Rows from block 2, named by matrix and row number. Each number is 128 + 32 x the weight over its row's rms, rounded and kept within 0 to 255. All counts start at 0. After the name is the row's rms in percent of the matrix's.
# convs2: second depthwise width-11 conv (model.blocks.2.convs.2.weight, 192x1x11, trained with AdamW), a 11 kernel
convs2.0 140 [104 114 101 101 107  90  79  71  93 121 121]
convs2.1 093 [125 129 167  94 116 137 168 154  55 104 144]
convs2.2 100 [162 133 141 166 185  99  79  89 133 147 132]
convs2.3 080 [156 109 163 125 206 143 116 109  87 147 121]
convs2.4 123 [132 140 132 139 167 205 169 133 141 155 157]
convs2.5 100 [153 137 153 164 179 188 131  82 112 132 137]
convs2.6 102 [138 124 125 152  98 128 217  92 116 143 140]
convs2.7 099 [143 150 140 168 130  48  88 145 115 113 134]
convs2.8 092 [152 126 117 142 150 147 136  84  63  81  95]
convs2.9 093 [151 137 143 119  89  43 109 161 139 129 125]
convs2.10 084 [129 128  90  56  80 100 100 137 151 124 137]
convs2.11 108 [125 124 109 116  99  56  67 149 151 133 120]
convs2.12 082 [145 141 153 164 144 173 168  83  89 112  94]
convs2.13 094 [152 140 133 148 124  63 155  64 108 109 142]
convs2.14 115 [129 138 120 117 126 148  43 184 127 130 143]
convs2.15 085 [146 164 146 166 147 166 193 149 158 136 151]
convs2.16 097 [130 119 130 133 143 181 104 185 193 134 120]
convs2.17 109 [113 121 126 124 149 133  92  33 126 134 118]
convs2.18 100 [128 142 143 120  85  49  78 133 128 134 119]
convs2.19 098 [143 133 132 129 137  55  97 187 159 133 141]
convs2.20 084 [158 142 134 157 102 113 119  74  65  90 129]
convs2.21 088 [ 95  85 131 111 102 114 107 185 163 147 172]
convs2.22 082 [134 113 109  99 161 135 104  95  52  94 117]
convs2.23 110 [134 135 130 119 132 157 188 188  76 119 142]
convs2.24 120 [128 124 129 140 147 116  32  92 131 122 120]
convs2.25 097 [127 119 102 121 124 164 153  89  48 121 105]
convs2.26 093 [125 161 165 132 102  61 119 150  81 115 103]
convs2.27 084 [106 115  86  98 135 172 202 147 129 140 131]
convs2.28 094 [169 152 136 158 115 172  69 111 127 136 174]
convs2.29 107 [164 154 139 141 140 104  42 125 152 141 142]
convs2.30 122 [121 130 133 126 118 171 216  95 142 139 137]
convs2.31 134 [137 124 147 159 115  94  45  98 152 138 136]
convs2.32 114 [124 140 130 113 132 181 125  58  86 121  91]
convs2.33 074 [109  98  71 107 166 138 126 118 160 164 177]
convs2.34 093 [117 137 156 151 181 180 134 122 108 137  67]
convs2.35 089 [172 177 116 146 144 105 108 117 156 176 174]
convs2.36 105 [122 116 129 119  95 146 186 192 161 145 155]
convs2.37 107 [128 128 105 105 124 136  92 221 126 119 120]
convs2.38 098 [105 147 151 114 158 139  68 183  90 106 128]
convs2.39 100 [127 115 134  78 125 126 115 133 166 198 173]
convs2.40 102 [161 111  98 126 107 167 176 155 170  82 117]
convs2.41 098 [139 123 151 168  61  67 138 141 134 112 114]
convs2.42 108 [137 144 150 127 173  82  60 167 138 136 138]
convs2.43 094 [144 107 160 133  99  80  93 172 183 143 126]
convs2.44 092 [156 147 149 154 166 193 179 129 134 152 138]
convs2.45 115 [109 115  98 106  83 142 195 164 151 101 120]
convs2.46 096 [ 86 132  91 100 136 173 191 154 133 143 147]
convs2.47 106 [165 131 133 144 132  76  67 165 165 138 144]
convs2.48 109 [169 153 138 146 174 121  67  84 124 151 138]
convs2.49 093 [135 136 130 149  96  73  57  96 124 103 129]
convs2.50 090 [132 142 129  93 158 207  98 141 167 123 139]
convs2.51 082 [151  76 112  90  93  84  83 115 141 140 153]
convs2.52 105 [114 138 129 152 141 146 204 189 142 118 139]
convs2.53 076 [149 145 156 153 163 138 136 171 174 165 178]
convs2.54 091 [144 177 152 110 157 122 161 178 157 169 155]
convs2.55 095 [109 131 123 114 190 195 108 132 108 100 102]
convs2.56 091 [ 81  85 132  79 116 145  78 110 149 157 113]
convs2.57 084 [ 84 113  89  77 149 187 149 150 138 137 133]
convs2.58 115 [118 143 135 149 157 105  74  83  74 152 153]
convs2.59 140 [163 174 172 137 150 108  87 103 105 146 171]
convs2.60 079 [161 122 146 170 147  90  71  77 131 112 116]
convs2.61 106 [152 148 126 146 144  88  70  89 114  85  94]
convs2.62 094 [121 117 121 105 113 155 211 149 118  97  95]
convs2.63 085 [133 135 122  66  99 130 140  51 135 140 119]
convs2.64 104 [104 126  95 132 164 199 149 159 159 102 117]
convs2.65 108 [109 105 130 101 126  98 196  77 108 132  95]
convs2.66 101 [125 138 113 135 102  50 130 171 164 104 149]
convs2.67 091 [105 103 109  88  80  64 105 144 116 103 116]
convs2.68 095 [107  90 109 134 127  75  88 111 152 184 151]
convs2.69 095 [141 156 181 166 151 105 126 152  88 149 177]
convs2.70 107 [116 123 125 133 139 203 110  73  98 115  97]
convs2.71 092 [115 161 100  66 123 172 183 137 135 143 120]
convs2.72 103 [ 86 118 121 107  97  70 102 190 133 121 121]
convs2.73 094 [133 124  96 159 202 171 155 101 137 129 111]
convs2.74 087 [134 134 151 144 206 167  95 166 122 115 126]
convs2.75 087 [ 94  95 102  85 163 189 145  95 121 119 133]
convs2.76 089 [106  96 110 141 155 110  80 109 185 164 160]
convs2.77 096 [ 88 126 149 178 172 180 105 107 121 107 101]
convs2.78 081 [122 125  86  54 107 142 143 160 170 135 142]
convs2.79 090 [121 105 115 167 201 144 162 121 116  95  97]
convs2.80 102 [114 150  92 153 109  65 189 129 151 117 127]
convs2.81 134 [113 125 126 114  97  80  59  81 105 123 122]
convs2.82 109 [138 132 142 169 173 162  89  64 111 141 129]
convs2.83 090 [158 165 149 172 176 156 115  88 133 161 152]
convs2.84 094 [138 157 139 138 120 138 208  82 124 165 127]
convs2.85 072 [142 153 151 156 172 192 160 108  92 109 122]
convs2.86 097 [104  99  87  97  99  76 146 163  85 113 121]
convs2.87 079 [112 127 149 139  91  69  75  87 104 128 149]
convs2.88 099 [148 141 108 128 141  98 100 181 192 160 149]
convs2.89 094 [131 139 193 144 100  82  97 151 117  90 102]
convs2.90 115 [122 128 132 122 173 152  52  82 115 119 106]
convs2.91 116 [134 145 150 160 181 156  88  67 143 144 128]
convs2.92 124 [150 141 121 149 160  81  49 118 138 139 148]
convs2.93 086 [187 126 150 128 170 171  95  96  95 133 149]
convs2.94 084 [145 172 121 120 166 199 176 117 130 133 123]
convs2.95 103 [123 114 108 124  79 115 203 146  92 100 124]
convs2.96 127 [141 125 135 133 128 137 229 132 148 146 130]
convs2.97 114 [133 124 120 118 117 101  41  81 145 126 128]
convs2.98 096 [112 105 115  90  86  75 163 182 136 133 122]
convs2.99 086 [127 124 105 117  74  56  98 137 152 119 100]
convs2.100 080 [183 177 167 163 150 131 109 118  94  99 118]
convs2.101 092 [121 137 134 171  65 123  83 177 117 103 133]
convs2.102 081 [153 139 164 155 172 169 126 105  99  84  90]
convs2.103 094 [145 142 119 132 175 140  66  77 142 161 151]
convs2.104 091 [ 93  84  74  86 106 133 106  97 164 129 116]
convs2.105 087 [114 138 136 123 102 172 121 173  73  73 114]
convs2.106 094 [121 163 136 141  82  74 177 115 172 134 134]
convs2.107 091 [123 129 135 125 100 190 202 158 119 126 136]
convs2.108 132 [114 121 119 114 114 168 216 160 123 116 126]
convs2.109 083 [120 104  89  87 141  89  89 168 172 145 109]
convs2.110 140 [124 124 133 121 113 143 215 157  80 121 122]
convs2.111 112 [131 130 148 124 139 213 182 121 118 143 141]
convs2.112 076 [192 161 167 151 158 154 160 112 103 143 145]
convs2.113 124 [126 125 131 146 128  89  83  51 162 139 120]
convs2.114 140 [132 130 129 126 131  76  38 112 140 126 135]
convs2.115 096 [136 149 165 123 159  84  76 179 121 158 134]
convs2.116 091 [100 107 121  86  98 157 202 134 105 130 106]
convs2.117 108 [128 120 111 101  96  92  89  72  73 116 136]
convs2.118 081 [109 132 124  72  79 193 142 118 138 151 120]
convs2.119 104 [154 138 134 115 157 125  38 158 126 148 135]
convs2.120 106 [116  95 107 145  92  70 154 179 160 121 145]
convs2.121 101 [132 132 123 132 146 101  38  99 162 121 121]
convs2.122 131 [134 139 148 147 167 195 123 158 182 145 144]
convs2.123 083 [165 170 181 165 114  80  96 124 118 124 113]
convs2.124 118 [137 137 143 141 131 151 227 124 146 131 128]
convs2.125 091 [113 117 120  76  61 141 111  81 136 123  96]
convs2.126 087 [147  81  83 169 147 151 172  93 106 106 118]
convs2.127 088 [147 175 188 146 147 122  97 162  84 125 147]
convs2.128 080 [129 122 114 106  67  76  81 146 164 143 129]
convs2.129 106 [125 126 142  83  80 127 154 193 168 133 112]
convs2.130 091 [142 165 115  82 136 122  70  93 159 169 137]
convs2.131 090 [144 133 129 123 136 165 193 188 111  97 106]
convs2.132 082 [134 136 113 156 154 196 158  68 117 140 132]
convs2.133 092 [123 105 106  91 122  94  68 151 177 152 152]
convs2.134 091 [103 109 153 129  95 156 187 183 163 124 138]
convs2.135 093 [157 148 125 128 131 164 216 153 135 145 126]
convs2.136 113 [138 121 128 140 190 177  69 101 148 135 127]
convs2.137 100 [132 137 142 149 120 155 224 149 135 134 124]
convs2.138 104 [123 132 119 140 168 155 188 194 134 151 129]
convs2.139 091 [111 130 127 113  85  41 103 105 115 136 130]
convs2.140 081 [113 118 102  98 109  84  84  77  85 128 102]
convs2.141 095 [131 118  87 109  94 149 138  54 137 106  91]
convs2.142 116 [125 108 120 131  94 123 199 188  98 133 125]
convs2.143 095 [127 119 141 136 111 147 207 185 133 110 106]
convs2.144 104 [125 138 136 128 141 103  81  48  87 138 125]
convs2.145 091 [107  87 111 113 112  74 113 171 182 141 146]
convs2.146 095 [107 104  91  96 122  71  82 126 154 168 141]
convs2.147 133 [119 123 125 122 112 111 213 178 101 117 117]
convs2.148 081 [138 130 110 105 149 100 131 203 178 152 148]
convs2.149 106 [ 69 102 136 115  94 125 156 107 128 105 191]
convs2.150 090 [107 122 106 155 122  97 212 126  92 141 133]
convs2.151 083 [151 120 144 148 159 194 178 162 159 124 130]
convs2.152 091 [106 124 161 121 104  97  54  97  91 136 112]
convs2.153 129 [170 153 168 169 185 166 135 108 120 120 110]
convs2.154 093 [128 118 130 131 122  69  52 107 110 108 102]
convs2.155 076 [145 135 162 139 166 119 157 194  88 125  90]
convs2.156 073 [134 128 113  67  54 102 150 105 136 132 125]
convs2.157 099 [143 133 129 102  90 136 179  55 152 146 116]
convs2.158 095 [159 144 131 119 170 180  87  70 133 116 145]
convs2.159 093 [ 81 114 108 107 120 159 167 116  74  96  91]
convs2.160 090 [138 144 154 180 192 143  93  88 112 125 119]
convs2.161 085 [165 154 173 160 147 142 119  98  76 130  84]
convs2.162 105 [146 153 155 166 189  98  91 156 165 130 130]
convs2.163 101 [125 132 125 121 170 191 149  67 160 116 136]
convs2.164 097 [122 108 113 101 109 204 182 107 135 139 114]
convs2.165 103 [117  98 126 113  99 171 185 191 133 115 126]
convs2.166 087 [155 155 141 123 150 180 139  94  95 107  69]
convs2.167 098 [154 131 207 162 129 110 110 112  93  97 117]
convs2.168 093 [129 156 158 122  99  97  45 107 108 130 122]
convs2.169 126 [128 143 136 159 136 144  68  54 140 150 134]
convs2.170 099 [138 145 143 129 144 186 193 177 143 135 137]
convs2.171 114 [ 95 114 110 135 163 204 178 127 128 121 125]
convs2.172 114 [150 115  93  74  78  75  99 128 134 121 143]
convs2.173 088 [124 133 161 160 133  86 107 178 185 125  94]
convs2.174 093 [105 120 125 107  99 210 142  84 113 140 139]
convs2.175 118 [100 124 111 113  95  82  65  77 131 125 115]
convs2.176 112 [140 117 149 170 166  75  85 118 116 114  81]
convs2.177 096 [ 96  93  82  74 135 160 160 154 151 109 148]
convs2.178 086 [150 156 162 188 164 102  74 125 139 127 146]
convs2.179 113 [139 149 139 135 135  62  75 175 144 149 150]
convs2.180 094 [167 147 146 148 141  91  61  80 138 142 140]
convs2.181 091 [105 110 118  80  49 154 140 110 120 107 114]
convs2.182 107 [124 134 132 149 146  82 212 124 149 155 116]
convs2.183 112 [154 141 136 135 161 200 180 158 139 133 143]
convs2.184 094 [105 117  98  90 108 105 189 176 105 117 104]
convs2.185 117 [132 114 125 132 138  50  80 167  99 131 137]
convs2.186 091 [104 114 118 165 116  76  92 114 173 179 140]
convs2.187 101 [132 121 140 124  75  57  78 135 139 108 138]
convs2.188 093 [ 88 109 123  81  86 123 187 165 114 112 127]
convs2.189 125 [148 137 133 137 148 105  79 203 166 139 142]
convs2.190 123 [114 125 125 123 106  89  37 145 132 110 123]
convs2.191 099 [149 131 147 151 172 190  76  92 127 136 136]